Rows from block 5 of the image encoder of a small contrastive image-text model, named by matrix and row number. Rows with one number belong to one channel. Each number is 128 + 32 x the weight over its row's rms, rounded and kept within 0 to 255. All counts start at 0.
After each channel's rows are labels from the 100 images, of 14976, where the channel reaches its highest value: "top examples" is what is common among them. Only what is clearly more common there than usual is listed. The data: simulated stained blood smears. In brackets: how many of the 100, against the usual share in percent.
# convs1: 3x3 conv (encoder.blocks.5.convs.1.weight, 144x144x3x3, standardized in use, each kernel summed), inputs 0-71
# convs2: expand pointwise conv (encoder.blocks.5.convs.2.weight, 576x144x1x1, standardized in use, transposed), outputs 0-63

convs1.119 [ 98 112 159  81 142  87 157 141 150 117 111  94  97  97 155 131 116 112 140 119  88 178 117 113 114 114 142  89 124 109 132 125 125 129  84  90 133 175 147 142 164 107  94 152 131 113 181 123 103 171 107 176 113 175 143 127 115 153 114 152 130  81  84 105 133 154 164 170 195 187 115 173]
convs2.119 [132 164 141 138 100 149 105 155 106 150 115 150 114 124 163 136  96 136 168 100 170  55  95 127 139  95 140 136 149 134 135 139 138 114  83 100 181 159 156 130  83 180 144 161 127 105 130 117 190 150 165 135  71  91 133  80 120 123  93 123 172 204 117 142]
top examples: band-shaped nucleus (79 vs 14.3)

convs1.52 [152 134 113 103  89 137 129 145 154 139  95 132 157 109 154 105 107 103 123 133 102  97  79 132 166 102 163 101 133 115 107 190 127 149  95  93 170 143 156 146 132 160 154 167 111 167 166 164 150 131 132 158 127 173 119 137  81 132 135 132 154 167 149  61 168  83 119  89 126 119  98 120]
convs2.52 [137 106  89 144  92  98 161 109 119  88 122 106 155 113  98 115 143 143 132  88 110  92  95 130 153 132 123  88 157 152 139  46 153 111 137  90 104 133 117 123 103  67 121 137 126 148 155 106 160 132 173  79 109 159 138 105  88 147 101 139 134 128 106 184]
top examples: band-shaped nucleus (100 vs 14.3); crescents (52 vs 13.9)

convs1.31 [154 143 199 126 153 126 186 120  72 101 136 107 140 157 135 178 154 109 141 172 154 127 137  85 172 152 111 130 105  96 144 129  83 105 180  91  58 108  99 149 126 176  98  47 129 122 182 187 127 131 142 111 177  54 137  77 127 111  75  98 149  96 154 121 156 162 133 101 146 146 123 129]
convs2.31 [167 185  78 106  91 154 211 104 172 118 154 142 165 128  96 117 183 165 136  87 136 111 149 133 116  94 113 109 143 174 130 161 122 121 119  88  80 157  76 111 104 129 153 107 147 189 211 113 168 126 131  97 102 102 172 181  54 144 105 138  69 110 123 125]
top examples: spiky cells (100 vs 14.3); kidney-shaped nucleus (37 vs 14.4)

convs1.96 [ 29  80  68  44 126 142  66  96  77 145  92 218 139 125 117 173  95  95 133 130 116 122 140 127  83 108 120 105 109 140 146  62 102 163 131 101 112 157 105 175 152 149 219  86 147 130 141 113 140 136 199 105 168  99 125 113 125 110 106 119 130 126 160 124 148 133 130 146 172 134 152 149]
convs2.96 [124 123 139 152 145 160 142 176 116 141 124 149 177 198 114 139 115 188 132 177 159 121 145  84 169 119 104 115 170 119 168 168  38 105 116 131 118 130 158 110 130 143 173 137 152 145 134 163 186 188 163  91  95 133 117 121 113 199 115 136 133 201 133  70]
top examples: teardrops (76 vs 14.2); kidney-shaped nucleus (46 vs 14.4)

convs1.37 [119 136  78  90 120 123 131 158 101 108 112 100 157 142 130 102 136 126 171 122  99 201 144 132 143 105  96 148  68 152 124 144 144 145 116 159 130 150 140 135 162 137 114 124 120 135 139 135 136 140 143 136 103 125  96  51 103 143 130 140  80 141 127 217 147 123 161 102  80 137 131 166]
convs2.37 [170 140  99 193 138  97 134 133 101 160  99  97 111 139 118 133 155  70 142 141 129 135 102 112 118 136 118 131  99 136 117  94 137  97 124 147 132 127 126 113 118 126 106 115 119 102  90 194 128  95  77  55 135 121 151 160 134 184 120 133 114 137 182 161]
top examples: dark grains (100 vs 13.9)

convs1.82 [215 165  69 103 139 121  83 165 123 105 119  80 153 107 101  90 132 125 100 157 161 124 144 167 114 106 101 138  91 129 190 142 173 107 107 117 171 173 170 198 124 143 160 130 176 122 130 142 106  91 126 131 104 118 140 107  93  91 158 164 125  64 151 121 116 118 149  52  79 139  69 128]
convs2.82 [135 149 192 113 105  93  78 126  87 152 137  99  87  68 141 165  59  60 110  88 109  70  91  89 111 135 144 108  70  98 116  95 106 132 105 118 128 123 127 160  76 118  89 136  85 109  83 121 123  80 100 128  68  81 165 119 132 114  90  64 176 117 136 160]
top examples: dark grains (88 vs 13.9); small spheres (34 vs 14)

convs1.126 [228 177 210 102 191  87 135 158 113  74 158  97 156 187 145 141 169  98 164 126 110 126 131 109 131 167 101 180 117  60 110 174 144 143 148 167  88  94 100  60 122 145  82 129  61 138 145 147 181 118 107 145 150 139 114 125  73 119 140  93 204 117 111 105 151 169 135 108 115 119 126 170]
convs2.126 [143 170  94  74  78 138 226 151 222  71 148 162 123 124 115 117 215 102 128 119  80 144 116 102 142 127  95 106 123 126  99  98 115 108 128  95  87 144 132 116 137  80 130  94 145 174 207  63 165 155 120 155 157 147 197 159 107  89  82 139  72 112 108 110]
top examples: spiky cells (99 vs 14.3); kidney-shaped nucleus (33 vs 14.4)

convs1.120 [ 68 107 189 164 143  87 113 154 145  87 127 115 138 137 146 126 126 113 129 141 158 149 154 145  67  89  83  98 147 174 132  54 115  70 170 119 119 140  63 157 103  82 115  63 163 122 177  98 140 132 117 118 127  73 139 158  96 188 127 104  51 124 118 163 185 132 139 151 121 112 160  79]
convs2.120 [126  64 122 192 222 140  84 114  70 101 138 121 169 145 174 137  68 151 135 134 174 163 125 180 148 127 143 145 127 124 125  88 181 133 114 197 113 125 127 108 120 121 186 113 140 105  89 131 106 135 108 152 117 133  78 155 193 192 157 156 142 110  95 112]
top examples: lobed nucleus (99 vs 13.9)

convs1.110 [119 108 116 171 154 144 121  71 161 137 119 128  92 165 129 124 121 121  90 135 169 120 121 104 167 130 152 126 134 126 131 115 111  89 147  99 123 145  74 108  95 180 108  84 108 108 149 104  72  84 128 118 137 106 164 105 181  93 209 140 133 187 151  58 200 143 134 179 122 155 191  96]
convs2.110 [106 126 128 150 183 106 127 134 121 142 154 139 164 156 160 123 165 152 153 120 178 137  47 170 157 118 112 130 147 120 108 113  98  96 101 171 117 121 115 123 143 140 165 166 108 157 168 134 105 188 168  99 142 131 100 140 140 135 114 117 100 146 115 191]
top examples: band-shaped nucleus (100 vs 14.3)

convs1.50 [135 151  72 127 146 130  96 114 131 141 131 116 131 113 149  96 149 148 189 150 121 176 131 109 135 114 160 129 135 134 180  67 103 183 131 151 133 112 132 142 108 125 168 115 110 120 133 137 172  78 166 107 111 122 102  90  81  73 103 147  58 148  86 182 111 141 141 119 105 114 135 174]
convs2.50 [186 195 125  55 123 145 117 121 102 193 137 112 126  68 107 103 118 168 106 105  88  78 123  93 130 122 120 133 143 118 130 125  62 105 124 144  84 143 103 128 119 166 118 128 118 138 161 186 116 120 117 142  84 111 172 101 116  91 128  95 122 132 168 134]
top examples: dark grains (100 vs 13.9)

convs1.122 [147 134 150 140 121 118 111 147 190 162 161 146  99 131 163  99 152 168 168 144 152 155 113 163 179 114 186 122 174  86 143  93 149  84 169 157  72 154 143 165 135 134 102  86 116 123  98 122  69 118 117 132 153 142  92 167 123 156 112  76 129  85 105  77 107 146 106 100  77 138  84 163]
convs2.122 [124 147  86 160 158 163 131 181 122 155  55  84  86 181  75 124 126  62  75 112 115 151 102  87 127 131  94  89  95  73 108 171 153  90  71 113  79  94 131 121 150 146  65 132  83 145 158 135 146 137 126 113 162 115 127 143  83 110  85  83  92  98 149 105]
top examples: lobed nucleus (86 vs 13.9)

convs1.57 [168 124 110 148  99 138 129  68 147 116 139 136  85  66  80 157 101 161 160 142 136 134 115 123 141 131 110 181  74 118  80 136 169 148 137 135 101 140 132 112 107 177 158 171 124 113 108 132 121 146 108 180 159 133  92 137  83 148 170 130 134 173 126 132 155 120 143 143 121 172 122 149]
convs2.57 [102 141  91 148 120 121 147 105 157 100 210 155 119 202 160 103 138 137 103  92 143 117  99 146 136 139 119 140 111 181  59 137 158 107 124 120 113 129  70 116 133 121 138 121 143 180 142 135 152 130 116 119 118  99 142 179 141 114 125 133 111 112 149  92]
top examples: spiky cells (71 vs 14.3); dark grains (37 vs 13.9); kidney-shaped nucleus (33 vs 14.4)

convs1.30 [ 62 130  91 166  90 107 118  99  81  69  79 121 154  78  98  76  95  80 184  90 139 126 113 139 162 136  91 147 164 166  92  84 158 152 137 139 176 211 147 147 178 137 128 168 109 141 152 133 159 128 111 135 188 108 172 126 107 158  99 186 100  75 167 120 132 124 202  91 101 113  97  66]
convs2.30 [120 127 129 106 124 128  89 132  78 145 122  99  72  86 140 111 116 122  83 128 152  75 127 117  92  88 121 115 104  62  83 136 133 123 108 138 163  72 169  93  68 146 114 115 112  89  91 147  64 140 137  77  94 124 111  72 151  88 142 107 106 125 102 121]
top examples: small spheres (99 vs 14); no large cell (65 vs 14.4)

convs1.34 [144 146 140 107 124 143 147 122 188 104 209  79 140 104 116 128 122 116  79  91  97 138 151 109 119  86 138 159 145 147 110 174  97 141 126  82 171 141 128 134 153 102  85 156  76 172 117  96 145 165 133 116 172 150 138 148 104 102 102 120 117 138 128  86  92 150 176 146 176 152 160 155]
convs2.34 [142 170 100 117 100 124 104 126 121 145 108  95 115 114  73  76 109 144 128 149 124  90 117  99 140 103  94 157 142 103  75 160  92  81 102 121 119 105 142 110 120 146 108 136 115 126 132 168 128 118 138  52 111 119 152  89  85 118 132  95  90 142 105 113]
top examples: dark grains (72 vs 13.9); small spheres (59 vs 14)

convs1.118 [171 134 141 105 145 113 204 157 182  73 189  98 131  71 137  94 160 106 100 161 100 195 151  98  81 142 165 166  94 185 123 152 154 150 105 146 178 157 147 122  88 109 133 133 153 145 135 148 111 109  98 110  90 170 127 136  77 129 165 173 191 108 114 129  26  98  88 141 172 151  86 124]
convs2.118 [121  96 121 143  99 106  96  97  82  98 135  72 117 127 129 123 100 104 162  98  82 116 151 150  40 124 157 175 144 131  56  73  65 156 152 128 116 168 122 144 118 102 107 144  99 124  88  96 141  94  85 103  89 127 125 121 100 137 131 126 171 125 102 120]
top examples: discs (99 vs 14.7); no large cell (90 vs 14.4)

convs1.117 [ 67 146 197 165 139 100 145 164 188 174  97 137 102 145 163 138 164 140 139 122 141 180 114 108 162 127 146 117 167  92 133  95  92 100 140 141  79 128  56 108 106 147  90 140 121 138 144 125 117  90 116 123 159 112 167 101 135 136 149 183 118  99 220  96 137 169 144 128 127 181 126 154]
convs2.117 [134  98 109 175 133 169 123 117 143  91 133 137 131 168 115 152 112 111 119  63 135 129 142 140 145 134 115  50 152 135 104 135  89 129 147 150 101  79 104 140 153  95 124 124 131 129 130 115 128 118 115 137 129 128 131 140 136 117  92  89  82 123  97 116]
top examples: lobed nucleus (100 vs 13.9)

convs1.116 [ 94 174 123 131 159 137 115 200 165 161  87 131 144 137 193 142 112  82  93 148 165 105 123 141 131 122  70 130 155 101 120  96 124 114  84 138 116 137  90 150 102 151 121 113 141 130 116 127 128 127  99  67 141 161 114 137 131  94  84 123  96  93 176 132  59 126  93 160 226 137 158 134]
convs2.116 [143 131 116 192 103 105  94 119  93 143  33 113  95  98  99 139  97  75 104  69 133  67 101  87  75  95 149 120 127  68 157 121 122 116 119 125 150 161 106 106  58 134 156  95 111 100  99 148 163 130 126  87  67 143 143 190 136 145 155 123 141 138 113 139]
top examples: kidney-shaped nucleus (85 vs 14.4); ovals (35 vs 14.3)

convs1.136 [170  60  90 150  84 117  87  76 118 168  81 169 114  82 117 162 103 137 118 133 141 119 118  94  89 109 145 166 129 158 118 129 133 145 115 118 137 100 144  98 182 118 203 163 100 115 114 151 113 196 164 161 101 193  97 157 119 179 175  94  85 102  60 162 139 126 179  99 142 109 105 111]
convs2.136 [109 107  82  79 103 128 115  82 126 130 136 138 131 133 156  91 113 109 204 126 137 128 134 217 172  91 123 126 117  74  84 104 108  95 109 133 108 117 130  91 103 100 161  62 153 124 142  64 115 155 152 114 126 127 114 160 105 114  78 130 103 128  78 167]
top examples: teardrops (90 vs 14.2); kidney-shaped nucleus (39 vs 14.4)

convs1.113 [148  98  90 144 114  88 129 108 161  70 142  98 124 128 173 105  88 116 137 160  73 119  91 124 165 138 110  83 136 178 147 118 150 101  78 129 225  78 142 131 131 103 180 192  93 129 142 130 120 151 167 167 182 152 103 102 148 122 110 152  88 105 142 151 139 116 132  96 115 100 167 187]
convs2.113 [180 155 108 104 123 144 102 107  64 114 123 106  97 118 102 136 118 149 119 162 110  82 120  86 103 129 111 131 129 144  75 118 143 145 127 150 157  60 141 124  46 116 145 155  96  67  92 153  61  77  92 138  60 138 140 104 140 124 120 106  98 129 140 127]
top examples: dark grains (68 vs 13.9); small spheres (39 vs 14)

convs1.48 [161 147 164 143 129 128 125 106 121 133 125 128 142 142 100 137 142 120 129 123 147 150 152 124 128 133  37 155 132 155 134 154 126 106 155  94 134 144  94 130 136  86 151 126 162  88 110 114 114 100 101  91 109  88 148  72 141 177 178 182 139  25 156  35 150 169 152  71 146 140  97 155]
convs2.48 [ 87  99 162 184  80 122 130 137 113  91  98 112 105 138 100 198 118 110 122 115  61 154  96  91  97 132 129  97  96 123 166  84 163 147 126  65 143 119 126 122 132  74  92 141 124 115 140  60 153 103  95 155 129 132 107  93 112 147  76 127 131 103  93 154]
top examples: no large cell (100 vs 14.4); discs (91 vs 14.7)

convs1.54 [105  78 158  99 189 129 142 106 148 174 165 180  91 136 108 120 137 145  75 125 145 155 143  82 117 149 168 222  81 124 150 105 146 151 144  49 130  97 128  76 160 133 114 112  97 161 117 155 213 120 154 123 125 131 135 147 100 137 106 133 145 122 120 115 136 146 108 146 126 141 121  98]
convs2.54 [130 109  98 148 136 133 178 102 241 108 168 154 116 153 131 128 161 131 126 150 116 236 139 141  95 145 103  80 108 152 110 178 138  78 118 127 102  96 115 113 188  94 111 121 169 174 160 139 113 190 135 179 247 128 154 136 124 144 109 146 114  82 130 101]
top examples: crescents (94 vs 13.9); round nucleus (49 vs 14.8); kidney-shaped nucleus (39 vs 14.4)

convs1.115 [124 126 112 162 182  95 173 132 213  88 188 133 153 186 151 106 127 142  97 121  95 153 151 114 147 144 154 184 140  71  97  78 118 142 176 155 118 147 120 159 129 109 128 112 146 109 149 146 103  96 105 129 167 153 122 156  53 157 107 110  73  79  55 182 100 123 128 129 120  98  92 165]
convs2.115 [163 102  96 121 150 112 133 192 109  89  88 101 125 102  80 113 113 102 115 130  72 153 106  83 159 154 122 112 110 103 158  57 126 149 129 138 135  96 142 144 189  88 133 145 135 134 131 148 118  87  74 127 158  77 153 110 144 123 108 116 147  67 159  99]
top examples: no large cell (86 vs 14.4); target cells (48 vs 14.6)

convs1.61 [127 131 103 131  64 110 134 132 124 121  95 118 151 128 146  72 101 109 144  88 195 106 120 111 157 109  73 134 169 140  98 162 110 144  88 140 225 131 118 151  92 156 185 141 125 176 168 176 124 156 206 138 144 135 105  90 153 168 154 163 145 101  85 135 103 134 164  99 136 147  73 110]
convs2.61 [103 115 177 129 135 111 108 101  87 144  78 104 114  39 162 130  68 109  84 124 144 100 101 104 110 124 203 203  89 124 118 127 142 147 149 160 102 228 148 144  59 113 148  92 134  84  99 116 156 115 125 141  82 155 141 112 144  70 146 200 188 133 128 125]
top examples: ovals (71 vs 14.3); kidney-shaped nucleus (43 vs 14.4)

convs1.65 [ 82 102  71 127 117 167 147 130  81 187  87 149 112  97 126 122 123 158  80 158  99 119 124 130 125  58 164 126  89 132 144  36 155 103  92 111 148 112  72 109 153 137 145 119 109 123 192 142 103 172 116 118 127 149 122 124 129 181 137 164 169 157  60  69  86 174 102 138 142 141 122 110]
convs2.65 [ 96 158 158 127 139 160 108  87 114 204 190 124 103 152 138 142 135 137 128 129 191 123 169  86 193 145 154 179 153 150 125 195 134 107 130 169 156 165 133  96 115 209 121 119 136  82  83 110  87 151 154 165 111 156 106  75 135 140 182 140 164 151 115  61]
top examples: band-shaped nucleus (80 vs 14.3); ovals (52 vs 14.3)

convs1.71 [137 139 167 114 173 115  94 149 212 126 135 125 105 236 159 128 127 140 139 111 104 122 149  57 183 151  78 191 127 119 131 135 124 144 139 156 114  70  75  59 137 104 116 108  65 159 151 149 208 155 172 142 113 179 126 102 109  94 122 114 176 128 132 108 108 116 118 105 130 116 131 152]
convs2.71 [113 121 104 173 111 107 187 144 215  97 146 123 142 187 143 151 158  85 117 145  91 255 114 109 132 169  71  85 152 136 146  70 115  63  87 110  96 133 136 111 182 104 122 110 149 178 175 110 141 118 106 162 254 168 159 168  73 185  92 111 102 115 120  95]
top examples: crescents (94 vs 13.9); kidney-shaped nucleus (53 vs 14.4); no large cell (36 vs 14.4)

convs1.87 [ 90 133 162 140 189  90 135 159 179 147 164 130 105 180 157 158 174 103 147 178  99 201 129  83 128 157  97 120  82 124 166 107 133  94 109 172  89 149 163 139 110 131  53 152 106  93 113 139 132  97 144 126 149 133 103 163 124 113 125 108 151 140  83 130 163  96 102 147 178 147 152 114]
convs2.87 [ 73  84 102 162 126  69 116 158 149 110 111  69 108 105 113 148 100 113 125 129 138 124  90 110 104 144 125 115 139 118  96  69 121 140  94 119 115  79 133 146 128  99  95 135 102 150 113  82 125 149 155  96 126 111  74 125 148 127 114 115 105  85  63 124]
top examples: crescents (71 vs 13.9); two lobes with orange grains (69 vs 14.2)

convs1.70 [118 161 107  97 172 118 119  66  41 114 135 141 115 168 133 153 107  82 119 131 112 114 109 160 122 117 117 103 125 129 108 102 103  97 105 201 101 110 103 119  77 129 168 150 174 108 164 147 122  93 114 114  63  69 190 121 191 102 144 125 106 138 132 104 179 128 138 164 111 150 122 101]
convs2.70 [118  76 145 173 133 132 125 110 105  69 169  88 119  90 171 135 141 103 156 100  94 101 140 179 144 104 140 173  57 138 142  99 106 124 124 153 185 138 144 117  90 109 126 187 142 135 102  92 165 150 119  97  90  68 139 118 101 110 105 128 130 169  74 211]
top examples: small spheres (50 vs 14); kidney-shaped nucleus (36 vs 14.4)

convs1.10 [110 141 158 113 109  97 162 109 139 102 165 150 111 103 146 135 132 140 108 135 145 106 100 127 169 166 238  93 153 103  65 121 175 173 115  81 144 129 138 134 115 123 117 122 146 136 180 149 140 190 148 127 104 146 142 112 148 111 170 126 139 145 189  49  98 136 163 145 106 153  58 129]
convs2.10 [119 106 101 175 142 158 128 103 108 108  77  94  96 105 103 137 116 163 127 121 145 151 151  85  76 133 114  88  83  97 184 192 156 116 146 155  93 120 130 122 147 123  96 104 110  98 137 136  99 107  96 169 156 169 131 101 152 104 148 134 118 141 106  88]
top examples: lobed nucleus (95 vs 13.9)

convs1.129 [179 162 131 125 120 154 125 113  61 157 115 123 135 170  80 130 131 129 144 109 131 121  76 116 113 105  71 175 117 183  76 149 150 121 103  76 164 164 101  99 143 142 144 149 164 106 103 116 169  88  55 100 128 160 132 159 102 158 146 146 131 135 101 166  99 166 133 166 182 125  96  97]
convs2.129 [151 153 165  23  85 124 127  76 144 175 145 122 141 193 156 130 159 123 128 143 119 188 164  86 184 165 117 130 196 129 148 160 135 121 127 105 101 152 127 153 192 183  86 146 147 129 110 149 124 145 137 151 182 121 141  95 155  97 109 119 133 175 156  98]
top examples: discs (61 vs 14.7); band-shaped nucleus (37 vs 14.3); crescents (35 vs 13.9)

convs1.135 [143 115 126 131 152 142 130 124  80 111 105 134 154 140 114 142 100 118 154  76 139 146 138 136 131 103  84 177 134 154 159 106  68  79 171  46 154 134 112 130 142 133 174 119 110 142 113 124 177  54  60 122 137 165  89  88 145 202 118 158  79 143 103 163 178 125 107 154 114 120 112 179]
convs2.135 [168  83 118 130 143 150  89 143 105  69 151  81 169 104  70 158  66 153 106 150 106 100 165 101 119  98 121 106 149 147 176 152 100  74 102 143 112 130 141  72 131  84 123 119 147 127 115 179 132  88  60 143 110  94 151 146  97 122 185 127 137 137  63 107]
top examples: lobed nucleus (98 vs 13.9)

convs1.5 [151 149 159 136 141  81 136 115 146 128  95 112 142 145  88 137 126 109 101  93 135  73 150 126 120  91 128 168 144 152 110 142 152 164 126 135 109 154 108 117 109  94  91  84 135 119 120 115 162 133  69  91 111 107 147 183 128 187 153 129 123  73 146 153 159 100 153 191 132  90 140 127]
convs2.5 [167 107 112 132 114 104 129 111 127 111 182 149 144 168 174 114 109 123 123  75  83 143 153 126 149 107 121 138 102 169  85  79 111 106  97  94 125 138 107 113 146 137 131 139 138 125 104  89 124 122  99 117 147  98 138 208 103 162  96 127 127 108 103  77]
top examples: round nucleus (100 vs 14.8)

convs1.11 [162 149 143 138 197 121 120 129 156 117 142 100 125 109 138  95 173 115 136 123 146 152 168 115 105 140 101 147 140 131  89 121 123 133 150 108 142 140  91 110 106 148 106 105 128 109 105 129  88  76 101 115  79 126 179 120  81 114 179 118 125  63  73 167  81 153 110 138 116 165 114 104]
convs2.11 [163 151 112 128 150 123 139 111 106 137 128 198 108 199 147 151 135 126 130 103  95 138 116 155 161 138 134  80  64 149 125  13 155 136 140 166 101  96 109 131 112  98  73 125 138 115 170 173 114  76  40 201 121 125 139 133 117 186 156 137 140 120 139 149]
top examples: dark grains (83 vs 13.9)

convs1.53 [130 119 126 131 123 149 102 131 199 104 147 134  97 153 177 141 104 119 124 161 141 104  90 121 114 112 142  99 142 121 130 174 125 105 115 142 175 114 112 135 145 134 110 162 124 173 110 110 127 119 133 119 110 191 134 182 113 124 111  81 184 152  87 208  74 100 113 179 153 102 186 149]
convs2.53 [192 171 116  98  47 147 110 192  94 167 175 175 171 133 149 125 157 154 146  91 170 104 183 158 188 124 134 114 122 157 152 165 101 112 134 100 121 123  83 118 103 173 165 111 196 138 152 132 108 137 160 136 107 162 137 100 118 190 117 121 119 178 157 186]
top examples: band-shaped nucleus (100 vs 14.3); crescents (37 vs 13.9)

convs1.62 [157 148 114 103 130 159  97 127  94 125 102 173 124  90 143 111 144  94  98 164 119 118 138 144  54 132  56 134  43 169 115 178 166 147 108 145 148  91 122 109 150 105 228  85  87 110 177 166 133 176 173  99  84 138 147 144 141 174 166 149 142 113 118 129  96 140 149 136 117 116 116 123]
convs2.62 [159 166 188 178 100 199 136 137 114 203 174 154 167 190 143 226 133 190 234 169 142  98 174 170 149 156 120  89 144 137 128 110 255 178 137 116 141 108 160 189 131 114 150 132 124 161 143 144  96 174 166  81 149 193 178 137 172 155 108  98  80 168 139 177]
top examples: teardrops (94 vs 14.2); kidney-shaped nucleus (45 vs 14.4)

convs1.143 [ 75  74  58  82 157 121  81  93  63  89  37 136 141 194  89 157  49 142 102 102 128  94 147 104 169 105  61 107 172 125 131  45  98 126 128 115 164 144 139 145 185 131 214 156 182 157 130 171 138 175 161 142 152 147 162 115 110 110  71 151 138 135 114 152  46 118 118 146 172 135  94 114]
convs2.143 [133  70 166 139  89 152 101 106 112  80 138 124 153 147 225  86 106 157 129 123 152 129 180 180 141  81 106 117 109 119 168 150 124  86  83 108 160 150 156  95 146  99 160 170  88 113  99 133 135 181 142 172 117 107 157 140 107 199 127 100 162 144 114 127]
top examples: kidney-shaped nucleus (67 vs 14.4); target cells (62 vs 14.6); small spheres (32 vs 14)

convs1.9 [149 161 172 113 124 136 153 134 141 139 123  90 111  99 111 157  72 123 157 148 165 164 133 148 116 137 124 121  88 123 125  97  99  86 127  94  94 120 103 132 109 147  93  64 143 129 156 131 137  55 129 122  99 116  94 147 111 168 144 145  97 167 166 167 153 178 198 124 121 195 134 102]
convs2.9 [126  95 127 177 192 147 122 132 133 123 165 149 156 140 137 163 126 170 208 143 164 118 154 153 168 132 136 144  93 173 114 146 157 117 133 227  94 141  94 150 110 109 133 112 139 140 122 156 110 115 120 100 104 103 107 144 148 188 188 154 118 134 103 133]
top examples: lobed nucleus (95 vs 13.9)

convs1.141 [161 132 109 154 122 115  96 204 196  89 135 133 122 149 134 114 136 157 115 122 132 104 122  73 135 132 132 210 108  93 139 150 120 154 113 127 168 137  97  98 167 123 190 187 104 158 180 110 224 120 125 171 116 127 154 100 170 156 111 123 130 191 117 166  97 108 106 118 106 128 143 108]
convs2.141 [ 75 110 131 116 121 110 132 122 167  95 117 168 132 136 159 192 144 112 115 149  73 209 122  72 145 188 102  66 158 117 170  89 142 115 109  90 109  89 142 127 188 116 161 121 118 150  89 114  80 171 144 104 212 194 113 138 155 125  92 119  80 146 137  84]
top examples: crescents (99 vs 13.9); kidney-shaped nucleus (47 vs 14.4)

convs1.14 [140 142 133 119 126 109 124 139  87 130 134 125 140 130 140 122 114 147  95 114 140 213 116 131 136 119 117 125 122 127 192 143 139 166 126  88 143 128 168 127 163 135 126 128 124 132 126 111 142 105  97 106 118 131 103 144  88  80  89 137  85  58 108 220  74 137 131 179  83 116 116 176]
convs2.14 [255 200 131 107  84 119 109 140 125 178 141 145 163 140 108 128 111 112  96 127  49 141 126 111 179 121 127 117 149 158  87  98 126 120  90  88 113 102 137 132 138 157 129 107 111 127 119 175 112  88  90 111 133 160 189 154 140 147  72  96 124 143 216 143]
top examples: dark grains (100 vs 13.9)

convs1.26 [168 187 184 191 172  61 109 165 117  99 109  97 129 170 112 146 135 120 106  76 156 185 172 117 104 136 127 214 160 166 141  92 115 100 114  86 169 145  61  86  97 100  38  87 136 131 142  36 146 146 124 135 105 152 132  88 106 121 154 144  74  86 119 137  77 139  93 107  88 128 150 132]
convs2.26 [ 98  99  99 121 151  96  87 149 101 126  82 115 120 147 161  68  74  85 169 136 101 102  73 146 150 121 128 142 124 115  43 115 155 124 119 143 154 128 159 120 127 118 118 123 111 120 109 164 126 119 123 112 123 121 110 108 107  48 128 154 161 118  96  68]
top examples: ovals (81 vs 14.3); kidney-shaped nucleus (37 vs 14.4)

convs1.7 [102 135 121 142 104 136 108  93  87 104  89 118 149  84  87 111  73 156 159 100 149 126 118 123 146 142 186 115 145 133 140 107 144 130  94 121 118  88  93 115 135 143 135 157 109 158 167 143 141 150 151 176 122 175 142  93 119 116 140 191 130 172 125  81 164 147 132 133 135 219 196  44]
convs2.7 [157 104  86 191 215 113 119  97 116 102  95 137 118  98 119 139 165 119 123 117 102 117 106  94 108 110 132  96 132 128 119  48  87 102 107 201 133 103 121 116  99  91 135 121  57 106 102 147  94 104  84 153 126 174 117 173  87 193 135 131 124 115 104 178]
top examples: lobed nucleus (100 vs 13.9)

convs1.68 [109  82 127 123  98 112  92  97  89 128 150 149 135  77 146 101  96 122 154 175 126 127 123 130 152 145 221 123 112 127 132  60 129 107 138 123 120 141 168 153 145 141 112 149 115 129 153 133 134 109 156 152 158 128 116 102 125 139  91 147  60 165  53 142 201 113 136  66 157 120 159 121]
convs2.68 [ 86  86 144 124 176 125 131 119 128 104 100  84  94 133  72 142 118 113  89 155  60 127 105  87 126 120 156 153 125 114 100  59 121 126 137 169 149 140 138 125  87  74  86 135  98 136 114 172 135  69  55 122 123 127 130 131 171 103 176 149 147 133 107 142]
top examples: crescents (56 vs 13.9); two lobes with orange grains (55 vs 14.2); lobed nucleus (45 vs 13.9)

convs1.111 [177 140  83 118  84 116 120 121 132 129 139 144 138 131 127 144 136 132 116 158 129  47 154 133 130 108 173  85 134 174 113 150 155  97 150 147 172 132 162 134 176 136 156 115 100 127 145 144 152  96 112 114 141 106 143 172 149 128  89  87 255 142 199  88  93 135 112 110  85 142  58  45]
convs2.111 [ 67  94 161 146  67 108 117 146 135  83 132 102  95 150  84 153 125  94  94 154 181 130 100  89 119 159 129 126 115 144 155 115 118 169 174  64 143  96 137 150 143 111  62 158  96 133 133  68 111 182 217 139 110 143  91  83 108 135  97 106 117  98  72 127]
top examples: band-shaped nucleus (100 vs 14.3); crescents (34 vs 13.9)

convs1.103 [227 196 126 147  97 148 200 168  99 110 154 109 204  79 127 106 103 142 160 161 221 142 139 173 114 115 108 144 134 107 151 141 122 114 128 157  70  92 142 159 139 105  98 122 143  99 141  74  78  99 112  97 125 145 157 108 104 148 144 152 118  88 123 129 155 118 134 119 126  92  75 131]
convs2.103 [141 123 147 111  99 113 124  95 112 138 139 125 121 134 135 136 108 161 125  58 125 117 126 127 151 128 175 134  95 135  89 134 160 123 122  98  75 173  56 128 115 120 124 111 106 164 134  86 155 109 103 160  92 131 126 158 111 124  84 142 167  91 126 108]
top examples: ovals (100 vs 14.3); kidney-shaped nucleus (36 vs 14.4); no large cell (32 vs 14.4)

convs1.137 [114 142 169 104 178 131 130 132  88 144 167 107 165 169 144 138 187 156 150 175 164 123  94 110 161 133  75  56  81  79  91 126  95 133 131  92  74 117 164 157 115 143 103  96  78 115 107 148  79 113 136 127 136  78 104 184 116 135 135 101 159  75 138 123 127 122 137 154 117 142 117 111]
convs2.137 [161 182 124 131  85 151 214  83 166 133 158 140 164 145 108 167 219 128 115 116 116 111 120 120 158  79 115  85 156 128 109 126 144 102  91  89 129 166 136 103 104 134 132 150  96 201 212  88 195 142 133 116 108 106 209 203 129 109  87 125  98 111 115 183]
top examples: spiky cells (100 vs 14.3); kidney-shaped nucleus (35 vs 14.4)